Weights of a small sound classifier: arch ecapa_tdnn.
Rows from block 7 of a small sound classifier, named by matrix and row number. Each number is 128 + 32 x the weight over its row's rms, rounded and kept within 0 to 255. All counts start at 0. After the name is the row's rms in percent of the matrix's.
After each channel's rows are labels from the 100 clips, of 14976, where the channel reaches its highest value: "strongest on" is what is common among them. Only what is clearly more common there than usual is listed. The data: drum patterns on synthesised drum kits. In brackets: how many of the 100.
# c30: last pointwise conv (model.blocks.7.c3.0.weight, 192x192x1), inputs 0-95

c30.146 105 [138 162 127 137 123 143 139 139  81 147 106 198  75 157 109 125 110 138 159 109 112 190 124  94 145 126 141 146 143 154 125 122 113 116 131 127 111 120 127 152 113 100 156 137 118 107 156 179 192 117  70 122  90 122  82 132 127  51  93  99 108 114 118 163 117 137 129 106 122 138  68 138 191 105  60 132 104 108 129 129 142 125 105 123 163 175 125 192 107 172 139  81 127  63 103 121]
strongest on: tempo: 150 to 160 bpm (61)

c30.75 122 [118 110 148 122 117  88 137 145 126 152 104  94 164 113 151 145 134 148 121 128 111 110 119 121  39 108 131 123 137 155 110 103 112 116  85 102 123  86 129 155 123 130 126 101 103 115 123  59 109 122 128 145 142 120 135 136 126 132 146 128  64 156 133 142 137 137  97 131 102  72  59  88  80  64 121 104 100 142  96 101 128 123 126 109  65 113 118 153  78 126 156 118 154 135 131 124]
strongest on: tempo: 80 to 90 bpm (51); tempo: 160 to 170 bpm (46)

c30.104 097 [125 179  75 172 127 130 163 158 103 110 117 190 120 185 148 122  90 128 168 100 152 150  79 112 115 167 144 152 125 120 168 129 113 142 114  65 162 157 131 141 156 120 153 107 163 147 112 121 145 174 171 107 121 124 118 127 181 147  72 131  89 147 151  84 116 157 121 141  84 102 108 127 143 123  83 116 119 139 108 130  89 108 155 169  69 150  26  92 134 104 116  35 169 153 125 161]
strongest on: tempo: 120 to 130 bpm (73)

c30.61 106 [133 132 143 120  97 127 113 102  98 146 134 112 138  78 127 124 132 109 128 107 106 138  89 114  72 121 135 127 138 119  98 176 128 103 146 129 117 141 124 108 108 167 119 141 108  99  92 116 110 136  68  74 108 167 106 174 191  82 174 131 133 192 143  75 102 207  77  95 127 169  75 105 102  87 135 128 147 121 114 131 100  90 164 133  91 120 147 102 122 121 106  97 138 145 125 107]
strongest on: tempo: 100 to 110 bpm (79)

c30.167 109 [132 108 119 148 101 134 170 128  99 121 109 140 116 106 136  98 133 104 125 106 165 157 161 135 148 126 114 129 178 101 150 121  89 107 115 141 154 137 127 129 119 107  97 104 111 139 110 117  81  86  92  62 143 141 163 109 215 139  94 113 175 151 108 118 109 126 116  59 139 121  97  93 132 150 128 113 134  89 154  98  68 133 133 132 105 128  75 170 154  78 101 112 111  86 102 161]
strongest on: tempo: 110 to 120 bpm (100)

c30.133 077 [196 127  83 174 122 125  69 143 175 131 177 121 128  93 106 139 119  92 110 161 220 147  80 121 157 133 123 183 169 126 173 117 167 166 135 194  95 126 128 163 132 133  85 153 153 124 125  87 142 113  88 146 164 154 138 143 129  75 117 149 236  61 107 147 139 149 119 112 130 119 121 145 139 113 139 131 146 164 190 125 108  61 142  97 127 134 109  61 169 124 154  94 185  80 180 122]
strongest on: tempo: 110 to 120 bpm (97)

c30.120 086 [168 104  96 122  96 112 111 111 127 123 150 154 150 121 159 144 166  98 122 107 177 122 140 131 153 174 135 164 167 115 102 158 137 147 102 107  88 142 131 131  95 125 170 119 130 144 117 119 139  92 187 197 173  85 113 124 144 187 139 146 138 112 167 207 105 123 145 148 131 129 152 169 102  91  99 153 113 130 165 181 134 115 144 114  61  60 124 123 113 101 151  92  36 139 117 135]
strongest on: tempo: 100 to 110 bpm (100)

c30.116 138 [ 76 207 107 128 125 124 105 134  93 139  98 187 105 120 147 129 161 138 136 148 123 123 115  84 130 128 139  82 151 117 163 128  98 130 109  99 119 139 129 124 141 161 180 137 119 127 123 126 115 121 152 183 117 145 198 190  67 157 158 122 114 161 152 125 113 151 115  40 122 192 112 123 129 143 146 136 140 144  81 124 114  77 125  80 109 145 120 107 146  91 106  80 166 224  81 119]
strongest on: tempo: 160 to 170 bpm (46); tempo: 80 to 90 bpm (45)

c30.84 097 [113 133 127 125  86 116 107  98 189 119 112 203  95  78 127 139 107  82 154 103 144 147  77 124 110  97 166  47 133 159 187  99 141 117  91 160  91 115 132 144 158 163 154 132 123  56 201  97 187  97 144 117  97  69 112 128 202 117 124 114  80 143 117 121 103 138 119 130 146 122 140 109 125 126 119 131  53 119 129  60 118 139 134  89 150 129 135 109 156 212 100 130 144 214 163 112]
strongest on: tempo: 130 to 140 bpm (95)

c30.35 116 [ 94 137 139 127 149 143 135 113 131  92 113 177 120 104 189 149 140 158 163 160 146 129 134 127 157 120 112 138 140 172 113 119  90 108 111 112 123 143 131  80 152 118 115 110 158 131  91 129 122 179 117 132 123  63  87 128  70 125 124 151 126 139 146 178 117 181 100  80 147 104 160 103 154 139  74 137 146  91 103 122 133 103 121 134  99  80 122 181 111 129  93 185  75 111 102 127]
strongest on: tempo: 90 to 100 bpm (35); tempo: 150 to 160 bpm (34)

c30.28 077 [105 161  96 175 143 137 138 123 154  84 114  93  72  64 157 146 164 122  94 123 117 148 145 154 133 105 126  82 116  73 123 160  81 153 131 184  97 103 127  92 125 106 122 137 126  99 104 113 140 182 146  90 126 100 128 144 126  77 146 188 208 134 129 164 144 134 164 124 161 190 116 114  91 102 150 148 165  73 214 103 132  96 122 114 109 132 161  96  95 174 138  93 113  87  95 101]
strongest on: tempo: 90 to 100 bpm (100)

c30.57 067 [139 101 118 128 100 122 134 123  83 199 152 151 175 133  99  92 123 144  91 145 165 150 151 107 162 109 139 126 165 101 129 165 163 161 131 173 163 138 126 139 105 161 170  97 164  94 186 111 176 151 126 154 145 124 113  86 120 133 145 168 173 101 141 101 107 128 112 156  83 170  52 120 126  93 170 121 155 148 150 115 141 128 107 140 153 131  99 115 127 119 172  76 111 136 143  71]
strongest on: tempo: 70 to 80 bpm (79)

c30.99 133 [102  98 115 132 119 126 160 130 114 218 160 174 135 101 143 107 141 131 145 174 135  93 157  97 162 127 135 144 149  95 162 170  50 129 129  96 140  86 126 149 127 110 184 119 183 136 103 146 125  58 145 124  65 108 122 164 141 121 118 138 117 132 146 144 130 172  85 118  86 115 106 159 145  53  83  91 102 145  88  90 106 140 203  87 138  95 106 150 128 151 109  76 200 156 109 164]
strongest on: tempo: 140 to 150 bpm (36); tempo: 150 to 160 bpm (31); tempo: 70 to 80 bpm (30)

c30.159 122 [138  80 103 146 126 110 109 133  97 119 113 145 153 113 189 150 125 176  96 136 122  81 104 129 101  80 150 119 143 133 112 146 122 107 113 138 139 109 128 136 111 105 155 130 107 142 136 109 176  48 129 124 130 141 129  80  98  69 120 110 123 167 112 131  83 154 106  69  99  68 165 103 126 150 163 129  71 110 148 139 104  84 144 111  72  87 132 133 127 130 128 109  76  53 135 115]
strongest on: tempo: 70 to 80 bpm (35); tempo: 140 to 150 bpm (33); tempo: 130 to 140 bpm (29)

c30.141 122 [105 132 135 131 117 129 114 184  84 110 168 174 130 148 108  98 137 128 148 101 174 136 133 129 141 128 117 142 106 129 130 129 121 113  79 107 177 139 127 134 126 124 106 107 139 115 118 154  73 147 128 125 114 101  76 112 140 152 147 152  90  90 143 170 123 137 110 100 140 176 112  55 116 136 172 126  79 127 100 140 130 182 139 139 113  86 196 175 178 114 130 184  83  98 115 127]
strongest on: tempo: 140 to 150 bpm (47); tempo: 130 to 140 bpm (43)

c30.140 113 [143 110 125 122 145 127  80 125 120  88 127 116 138 118  78 102 160 206 107 104 141 134  78 112 128 116 162 132 106 108 171 149 128 122  86 136 104 160 128 137 110 101 103 132 126 125 141 165 197 138 158 122 106 160 149 154 150 119 165 217 109 135 151 119 120 172 128 148 130 142  27  89 131 128 180 104 127  67 122  93 206  97 123  85 192  71 165 135 140 112 147 164  63 145 133 109]
strongest on: tempo: 100 to 110 bpm (100)

c30.126 120 [136 171 106 144 146 117  47 136  72 147 118 115 131  78  75 149  99 157  84 133 104 153 111 117 114 117 105 114 132 177 152 110 141 120 103 123 139 144 134 135 124 126 111 149 137 133 110 122 156 179 127 140 165 144 161 102 124 179 169 157  83 150  95 153 131 108 127 117 134  84 124 111 152 101 134  25 152 100 138 118 117 111 111 144  62 123  96 116 151 126  99 106  91 125 128 113]
strongest on: tempo: 150 to 160 bpm (35); tempo: 140 to 150 bpm (31); tempo: 70 to 80 bpm (30)

c30.63 142 [123 126  98 130 140 133 128 118 110 113 157 126 155 122 150  96 121 136 215 103 139 100 128  94 127 155 115 124 170 102 121 153 146 167  65 124 141 118 127 140 100 139 121  99 135 121 141 134 125 133  84 116 143 160 155 133 189 124 114 129  80 141 125 140 150 105 136 121 124 137  99  66 154  76 113  93 107 155 100 112 141 107  95  73 170 114 160 128 122 172 126 255 108 106 151 147]
strongest on: tempo: 110 to 120 bpm (100)

c30.40 104 [ 69  83 136 122 136 124 149  96 102 110 128  51 167 127  92 116  99 148 110 140 129 103 121 113 111 175  45 160 151  99 105 121 161 158  85  89 164 112 126 150 112 153 130 112 138  82 192 134 104 116 142 131 107 152 131  88 136 135 142 186  63 122 127 113 134 123 134  92  94  81 121 116 196 111 166 162 185 113  79 139  50 122 124 115 113 119 142 119 177  59 118 189  82 112  77 110]
strongest on: tempo: 120 to 130 bpm (69); tempo: 130 to 140 bpm (29)

c30.16 073 [ 95 149 181 121 143 109 142  75 148 163 185 120 126 126 209 141 180  97 138 109  98 171 154 205 147 140 156 139 124 180 175 211 128 109  63 128  98 181 126 119 151  27 184 142 118 157  43 154  74 140  82 112 111  90 147 114 156 127 148 152 144 140 174 109 116 132 158 165 123 119 122 102 123 118 161  92 130 122 120 145 152 175 121 155 137 146 193 132 206 131 155 138 108  62 187 122]
strongest on: tempo: 130 to 140 bpm (90); random hits (36)

c30.100 097 [140 129 200  89 135 118 123  76 125 145 102 185 115 159 106 118 122 154 129 134 140 133 113 154 116 147 171 133 130 147 134 108 155 140 134 147 157 126 124  89 167 144 150 118 141  91 131 104 128 186 122 151 123 124  62 139  93  89 159 189 123 140 119 121 157 127 183 161 103 132 177  93 192  92 151  81 132  92 118 109  66  76 152 118 167 117 147 118  87 138 129 133 115 106 171 111]
strongest on: tempo: 90 to 100 bpm (100)

c30.34 087 [144 142 108 103 171 116 137 138  90 102 121 170 128 157 138 118  46 178 190 119 187 146 110 137 143 147 146 147 116 131 167 136 126 153  94 121  87 150 133 137 206 151 139  99 129  92  93 189 119 142 147 155 121  93 125 147 165 139 109 160  91 135  80 114 105  99 138 157 116  76 104  90 150  84  99  95 140 184 163 119 115 175  66 108 139 176 195 145 158 146 161 134  78  84 151 125]
strongest on: tempo: 90 to 100 bpm (96)

c30.33 107 [108 158  98 151 133 143 124 134 121 100  99 117 113 132 125 108 134 161 147 117 130 121 102 131 118 121 170 100 141 141 133 124 135 176  81 100 110 154 126 115 132 104 105 139 123 135 136  87 131 141 129 103 131 138  96 116 177  96 164 150  87 127 157 100 172 104  98 149 114 145 130  99 206 139 123 115  80 123  74 114 149 134 137 121  65 121 140 163 119 124 116 140 113 112 140 116]
strongest on: tempo: 80 to 90 bpm (50); tempo: 160 to 170 bpm (49)

c30.143 079 [157 123 130 124 124 141 126 149 195 127 186  95 194 140 101 127 156  93 109 132 195 155  77 212 153 206 134 159 158 106 229 118 166 160 138  96  88 123 125 146 121 102 108 166 134  95 108 101 123 115  62 148 116 144 105 155 146 111 109 110 173 133 121 157 161  93 117 147 142 126  60 171 160 116 126 127 176 172 148 147 107 123 134 133  99 168 160 140 143 112 171 139 165 128 147 128]
strongest on: tempo: 90 to 100 bpm (100)

c30.147 124 [102  97 131 101 124 105 135 109  62 128  99 107 179 147 163 122 122 152  93  97 146 107 125 119 125 104 144 110 170 155 108  85 101 131 126 120 147 134 129 118 141 146 143 132 137 135 126 113 115 182 177 121 204 204 167 173 168 165 156  83 167 104 160 120 145 163  85 123 118 131 144 140  83 154 137 119 129  81 115 109  48 127 104 118  63 167 115 131 117 141 113 135 106 154 141 186]
strongest on: tempo: 150 to 160 bpm (38); tempo: 90 to 100 bpm (31); tempo: 70 to 80 bpm (30)

c30.115 091 [197 155 118 144 124 133 102 150 157 131 133  90 169 145 129 162 132 178 127 131 166 190 153 119  86 155 146 185 107 122 126 151 133  98 146 123 114 142 126 136 115  45 141  95 162 167 139 127  99 126  74 121 146 137 134 128 119 147 123 136  89 102  92 147 131 103 132 199 124  94 158 126 106 145 136 177 168  58 138 113  85  59 136 136 171 129 135 135  68 108 193 106 160 161 132 124]
strongest on: tempo: 120 to 130 bpm (100)

c30.106 088 [ 87  87 191 121 139 130 188 162 111 183 194 137 178 170 136 140 136 119 124 113  99 104 165 167 121 155 141  26 137 136 130 114 123 147 106 110 156 146 130 125 126 207  94 188 107 120 127 116 162 128  86 161 155 155 165 132 120 150 106 161 127 125 119 111 129 128 157 105  92  96 137 115 174 112 128 224 113 136  87 111 150 100 117 130 101 129 143 211 102 128  73 198  14 143 132 129]
strongest on: tempo: 140 to 150 bpm (61); tempo: 70 to 80 bpm (39)

c30.119 073 [100 154 187  83 137 106 164 141 145 143 105 124 161 168 125 148 181 113 154 145 114  45 129 196 124 174 176 137 130 129 126 156 157 126 110 107 120 157 128 136 131 130 159 128 158 192 112  66  78  99 160 123 107 149 131 127 158 134  85 120 124 141 122 128 124 163 118 104  95 114 115 152 132 161 156 176 142 166  98 161 159  90 122 109 144 151 189 101 181 122 134 121 142  94  94 110]
strongest on: tempo: 110 to 120 bpm (100)

c30.139 105 [147 109 122 155 111 122 116 150 161 175 134 184 126 183  84 117 120 112 101 187 132 159 140 120 142 166  95 177 140 131 182 145  97 112 132  94 138 151 130 129 125 152 157 102 138  87 126 122  82 156 114 157 154 131  54 134 157 133  76 156 162  92  36 121 131 131 168 115  91  90 134 121 140  62  59 134  76 135  99 119 119 140 128 118 151 137 113 156 123 157 169  76 129 110 136 127]
strongest on: tempo: 80 to 90 bpm (80)

c30.52 063 [126  81 161 105  85 112  88 125 164 158 123 124 147 101  83 113 145 129 196 152 105 109 111  67 120 165  76 178 137  96 148 112 182 172 145 130 111 102 135 155 155 118 131 148 154  56  69  60 173 189 135 133 160 121 148 129 117 142 148 169 158 159  87 156 112  82 123 168  65  73 102  94 149 127 162 108 145 124 113  99 168 187 128 154 120  99  71 100 128 147 164 115 141 196 173 113]
strongest on: random hits (55); tempo: 130 to 140 bpm (55)

c30.125 127 [156 134 113 162 129 125 125 112  75 162 114 115 130 159 132 139 118 143 126 153  95 145 160 132 113 141 125 163 141  83 133  98 128 174  98 109 114 112 128 143 123 110 120 130 171 103 121  88  76  66 138 106 146 135 101 156  85  56 122 162 101 104 175 203 117 106 120 123  85  98 136 131 112 148  54 170  49 146 130 206 139  88 134 113 150 189 121 168 117 170  70 111  96 174 120 122]
strongest on: tempo: 120 to 130 bpm (41); tempo: 110 to 120 bpm (29); tempo: 130 to 140 bpm (28)

c30.5 085 [105 180 137  92 172 108 111 123  88 134 106  93 133 160 125 129 107  46 175 138 107 175 114 137  88 130 130 100 113 161 138 149 167 157 149 157 107 124 124  84  91 105 133  99  74 119 145 148 131  70 145 124 157 109 118 146 175 149 131 130 176  81 115 157 112 130  96  93 133 107 119 147 184 139  88  96  91 107 115 179 133 139 141 152 152 155  41 189 128 160 105 146 101 110 137 108]
strongest on: tempo: 70 to 80 bpm (87); random hits (30)

c30.109 105 [ 58 176 182 106 154 133 168 153 111 106 111 107 140 147 128 145 134 140 178 124 149 116  90 147 152 148 116 118 156 117 140 102  74  81 121 127 123 167 134 132 153 105 148 112 124 120 123 126 104 124 164 137 178 132 158 158 129  90 181  62 165 150 132 122 121 131 145 145 175 137  96 112 109 178 135 170  37 171 114 150 124 111 104 127 128 176  91 136 135 184 208  72 143 160 134 109]
strongest on: tempo: 110 to 120 bpm (93)

c30.45 090 [ 86  88 140 124 100 148 185  99  84 126 143  63 157  94 182 146 122 120 112 120 148 175  90 119 110 151 146 185 134  94 152 156  81 126 119 171 141 113 126 151 124  98 171 154 116 166 145 130  88 139 106 131  69 128  91  92 119  93 101 110 136 100 105 158 124 118 174 142 108  82 164 161 153 137  96 242  71 248 153 170  98 178 180 116 183  86 162 132 154 135 123  92 124 102 193 147]
strongest on: tempo: 80 to 90 bpm (52); tempo: 160 to 170 bpm (48)

c30.48 125 [100 121 177 151 104  98 106 150  58 147  55 137 163 102 117 116 105 154  80  90 117  97  63 145  44 121  55 100 119 132  77 154 140 150 194 137 105 135 132 120  84 113 172 122 122 182 121 115 113 190 102  96 197 123 169  54  98 104 119  74 120 132 105 118 140 154  69 135  97 117 133 176  79 106 139  75 160 120 122 132 159 112 134  95 149 148 117 139  66 108 106 125 139 179 132 120]
strongest on: tempo: 140 to 150 bpm (27)

c30.153 093 [151  20 101 156 113 133 116 121  93 113 171 153 133 143 197 140 102 132 148 139  99  84  86 106  73 109 122 175  89 119 126 125 100 106 189 118  97 104 129  87 120 183  80  94 120 136 111  92 204 127 180 151 123 160 144 175 109 111 166  98  98 125 117  92  75 175  92  92 120  66 130 144 142 173 135 111 169  79 158  84 164 157 103  99 112 124 151 150 112  48 108 171 126 111 126 172]
strongest on: tempo: 80 to 90 bpm (100); random hits (25)

c30.20 096 [133 141 104 116 140 127 142 126 128 113 106 202 139 141 168 155 153 111 176 206 136 132 159 127 142  74 117 140 115  86  84 177 126 126 148 102 204 143 132 101 104 116 132 104 116 160 175 171 150 162 132 123  98 173 167 129 151  97 112 147 134  66  94 111 166 170 133 155 145 135 162 121 141 139  90 181 148  91 113  94 164 116  92 133 147 128  95 135 186 138 124 115 127 125 118  97]
strongest on: tempo: 80 to 90 bpm (90)

c30.103 087 [ 91 136 184 114 122 130 131 109  96 132 150 141 165 126 165 124 125 150 112  79 150 123 116 156 128 122 181 132 114 158 121 121  90 128 165  91 188 155 129 147 109 106 176 128 164 135 176 169 108 112 117 139 113 145 145 127 178 176 114 160 174 132 174  76 141 184  85 102 134 184 137 146 131  90 117  43 139 133 149 124  87 170 198 135 129  86 135 137 150 141 115  63 223  87 149 148]
strongest on: tempo: 100 to 110 bpm (85)

c30.6 104 [108 138 125 138 108 119 131 129  73 125  95 136 119 173 138  92 138  71 137 126  93 106 142 139 121 117 122 176  63  99  91 133 100 125 144 160 124 109 129 123 102 110 160 143 164 180 111 145  62  92  92 108 118 119 126  90 110  72 107 116 116 117  91 103 123 114  82  96 131 115 147 133 136 150 128 127  86 154 158 126 154 112 123  90 147  53 129 149 196 171  74  95 167 206 129 167]
strongest on: tempo: 80 to 90 bpm (49); tempo: 160 to 170 bpm (49)

c30.154 092 [131 108  98 131 110 128 187 138 124 161 125 156 107 124  77 181  79  99  50 147 146 169 122 113 136  96 123 108 142 188 160  45 190 129 128 133 106 104 123  98 119 142 163 171 132 147 159  92 157 143 157  89 111 151 135 161 122 163 126 101 129  84  94 147 141 138  63  85 140 162 169 158 176 164 117 153 176 123  97 134  86  83 141 112 157 173 109 178 150 177 114 117 108  93 156 132]
strongest on: tempo: 110 to 120 bpm (96)

c30.177 112 [124  85 133 122 156 132  64  82 176 176 115 118  81 117  72 121 118 128 106 124 146 120  90 127 126 179 174 160 152 154 169 147 151 133 126 105 110  69 127 138 101 135 127 141 166 175  67 179 210  98 121 134 146 129 116  97 174  91 127 110 123 145 134  74 111 128 110 210  96 104 158 118 129  64 118 110 112 135 136  98  73 144 123 117 122 103 116 101  63 165 142  92  88 158  91 144]
strongest on: tempo: 110 to 120 bpm (67); tempo: 80 to 90 bpm (32)

c30.4 078 [115 100 118  97 129 135 130  60 138 122 100 138  95 114 162 173 114 184 167 174 101 185 114 134 136 194  73 150 152 103 181  92 109  86  70 159 112 143 127 117  55 148  89 143 157 121 128 119  98 118 105 124 130 140  82 125 102 133 150 100 106 133 102 205 126 129  95 135 186 134  79  87  93 119 114 105  99 153 168 129 147 119 129 130  98  89 147  89 139 164 112  83 179 152 129 149]
strongest on: tempo: 120 to 130 bpm (100); march (59)

c30.181 091 [136  86 152 118 118 123 130 135  92 118 225 106 141 110  96  72 134  72 166 137  82  87 182 127 153 170 158 149 138 177 115 195 145 155 130 172 105 135 130 139  73 140 151 141 107  97  62 105  98 107 134 145 142  87  89 100 105 120 187 115 136 106 127 154 173 143  60  86  93 135 126 144 157 148  94 157  99  92 102 157 152  85  90  94 128 100 174 103 146 120 163 113 115 181 154 146]
strongest on: tempo: 80 to 90 bpm (95); shuffle (30); random hits (25)

c30.169 103 [ 94 131 141 102 155 116 136 148  86 110 105 105 160 106 153  99 164 138 154 143 220 100 107 107  99 155 152 167 108 115 140 169 107 159 137 103 131 186 130 176  98  91 118 112  96 124 122 156 125 121 150 107  52 156 119 150 112 116 175 176  77 114 145 129 101 113 151 128  90 130 135 171 133 110 142 170 163 147 133  92  91 125 127  70  89 133  99 152 155  65 142 144  90 120  75 121]
strongest on: tempo: 120 to 130 bpm (94)

c30.98 107 [138 135  90  79 129 121 126 180 173  89 167 135 133 107 112 115 134 157 150 121 112 102  66  91 167 116 156 142 115 113 111 133 109 135 129 166 157 108 131 132 135 135 145 137 123 118  78 118  96 221 162  77 125 124 140 136 155 115 186 208  97 167 127  65  75 139 115 164 125 151  50 139 107 109  79 149  86 159 139 148 119 144  88 122 132 135 102 134 165 105 140 116  79 104 139 134]
strongest on: tempo: 130 to 140 bpm (35); tempo: 120 to 130 bpm (35); tempo: 90 to 100 bpm (30); random hits (26)

c30.117 097 [108 182 105 135 102 119 138 183 122 141 125  91 121 161  90  94 169  80 157 105 134 122  82 135 111 108  86 147  98 118 127 109 156  72 152 131  93 153 126 123 139 178 150  97  90 151  85 121  83 167 138 146  87 128 140  91 168 133 164 148 126 145 123 106 159 113 152 115  79 175 105 128 103 110 156  98 142 132  90 148 102 163 127 130 147 111 136  88 136  78 163 134 126  63 113 140]
strongest on: tempo: 130 to 140 bpm (88)

c30.186 123 [186 143  81 140  95 143 132 115  45 133 138 163 127 123 110 123  85 146 145  91 132 156 167 101 127 146 155 137 132  91 146 133 139 133 143 106 143 121 124 135  66 116 144 104 139 107  85  87 182 155 113 153 126 175 145 115 137 124 147 141 121  94 118 157 173 108 125 102 135 136 108 112 105  95 110 111 137 167 125 151  91 119  70  98 159 170 201 117 154 134 172 236 120 147 124 108]
strongest on: tempo: 110 to 120 bpm (100)

c30.114 076 [118 161 102 125 121 127  89 122 112 140 142 122 169  71 186 106  84 124 131 138 195 125 123 129  73 161 185  49 100 109 142 123 132 159 121 157 113 182 121 161  95  95 164  97 146 147 130 151 192  59 117 176  81 123 130 119 148 148 135 137 166  90 140 122  77 116 101 158 129 105 104 107 115 202 130 134 129 141 156 175 135 120 153  79 118 115 132 130 194  93 147 139  51 100 155 130]
strongest on: tempo: 100 to 110 bpm (97)

c30.142 098 [152 120 102  87 134 118 134 146 135 189 111 131 117  94  43 147  83 111 184 147 145 131 105  90 176 123 140 197 109  97  76 174 129 141 148 125  90 118 129  53 121 128 141 125 126  71 151 142 144 162 147 142 161 170 131 147 221 152  72 146 100  89  97 181 115 138  88 171 124 117 111 115 104 113  81  90 127 126 117 133 120 216  84 184 120 111 117 131 150 148 126 145 139 133 106 123]
strongest on: tempo: 130 to 140 bpm (72); random hits (29)

c30.85 096 [158 168 139 131 138 143 165  55 122 105 143 156 111 113 183 104 147 198 191 175 142 107  75 133  95 118 102  43 131 131 169 133 110 134 116 151 116 137 130 136 101  90 115 115  90 182  98 223 165 181 120  98  89 102 118 123 170 140 130  97 124 126 120  98 142 132 110 104 123 181 118 139 150 120  98  72  85 112 189  79 143 136 158 139 168  91 152 103 108 137  96  87 161 130 140 132]
strongest on: tempo: 130 to 140 bpm (98)

c30.157 127 [ 95 122  96 134 150 128 123 138 138 126 100 136 148 197  86 117  98 147 128 171 163 153  91 103 133 151 135 131 113 159 153 113  99  93 154 115 135 160 128 135 158 172 149 142 125  86 200 135 122 136  56  87 132 148 196 131 157  76 119 154 101  78 152  79 138 141 130 187 154 117 128 109 123 141 120 118  98 106 126  94  90 158 204  67  97 138 123 168 130 106  62  88 117 148 139 102]
strongest on: tempo: 130 to 140 bpm (49); tempo: 70 to 80 bpm (41)

c30.68 099 [103 151 121 105 173 127 109 165 121 137 135 127 144 110  79 130 124 152 129 109 132 189  73 105 126 102 126 137 119  84 103 111 130 161 110 104 124  97 129 170 123 109 127  98 129 150 138  90  52  88  94 104 134 108 160 157  36 147 133 123 121 139 138 139 126 128  72 125 108 165 135 145  63 106 140 142 140 148 109 131 151 139  86 117 147 113 123 188 140 143 125 132 217 130 138 113]
strongest on: tempo: 100 to 110 bpm (100)

c30.144 110 [119 151 125 136 125 122 136 135 135  74 142 159 139 146 122 122 116 139  81 137 179 108 152 103 123  66 120 123 117 143 120 137 100 128 134 143 100 120 127 148 107 156 115 147  52 128 151 110 142  93 123 135 134 120 136 140  76  91 117 152 115 144 163  90 140  92 139 140 103 109 116 138 131 213 121 154 157  43 149 127 141 136 162  90 174 112 182 117 119 133  75 222  47 113 148 108]
strongest on: tempo: 100 to 110 bpm (99)

c30.188 101 [ 97 160 160 154 120 143 134 102 139 127 119 161 114  68 133  92 138 113 127  83 149 166 126 121 132 104 101 137  94 162  96 135 128 203  85  36 134 118 128 131  91 152 121 147 108 107 161 139 174  97 154 174 108 168 139  79  91 176 147  96 103 147 155 104 109 108 141 139  87 176 155 145 103 136 109 128 126  46 189 108 102  85 112 142  98 113  98  76  88 127 143 110 151 120 106 117]
strongest on: tempo: 140 to 150 bpm (41); tempo: 150 to 160 bpm (30); tempo: 70 to 80 bpm (29)

c30.180 081 [ 94 147 109 144 176 112 147 157 117 169 126 118 201  94 130 130 169 129 186 127 132 146 157 136 155  83 137 100 167  68 125 177 129  75 105  65  72 147 126 134 175 121 143 178 140 130 108 105 126 115 169 141 148 136  78 156  70 152 136 151 191  79 104 170 136 169 116 114 112  77 140 112 142 162  75 159 111 130 132  84 125 121 158 114 116 118 105 110  93 120 196 138 125  86 111 110]
strongest on: tempo: 120 to 130 bpm (87); random hits (26)

c30.171 076 [152 157 144 109 159 129 130 164 177 139 148 147  96 114 130 142 120 170 204 136 113 186  99 130 168 207 155 178 157 177 110  79  95 110  99 111 125 159 126 140 160 159 114 137 101 222 130 141 103 195 111 150 110 106 151 169  91 112  90 172 132 130 124  67 146 144 137 111 114 172 108 150 148 118 124 138 166  89 129 112 146  92 133 103 144  90 138 111 113 163 171 187 127 190 112 146]
strongest on: tempo: 100 to 110 bpm (99)

c30.7 132 [110 105 141 138 142 124 122 136 136 110 121 149 110 131 123 143 110 113 113 148 101 185 137 154 111 153 114 143  94 108 139 166 166 137 122 114 118 108 126 108 111 105 152 137 138 141 121 125 129  75 140 137 146  98 123 103 128 109  99  80 125 153  98 143 154  95 185  75 121 115 176 173 205 131  94 173 110 143 123 189 177 140 135 128 160 155 142 210 113 121 132  61 118  87 106 119]
strongest on: tempo: 110 to 120 bpm (84)

c30.131 100 [162 168 141 145 101 131 117 115 109 152  76 136 157 152 170 134 150 160 123 141 138 137 118 124 128 142  89 134 106 110 158 169 118  97 100 159 143 133 121 111 124 141 196  94 162 162 131 178 240  76 133 114 124 131 166 116 167 142 139 124 162  87 130 107 151  96 111 170 138 127 116 107  71 134 136  98  58 157 145 129 141 119 141 122 178  95  75 137 116 106 147 117 234 105 133 116]
strongest on: tempo: 90 to 100 bpm (96)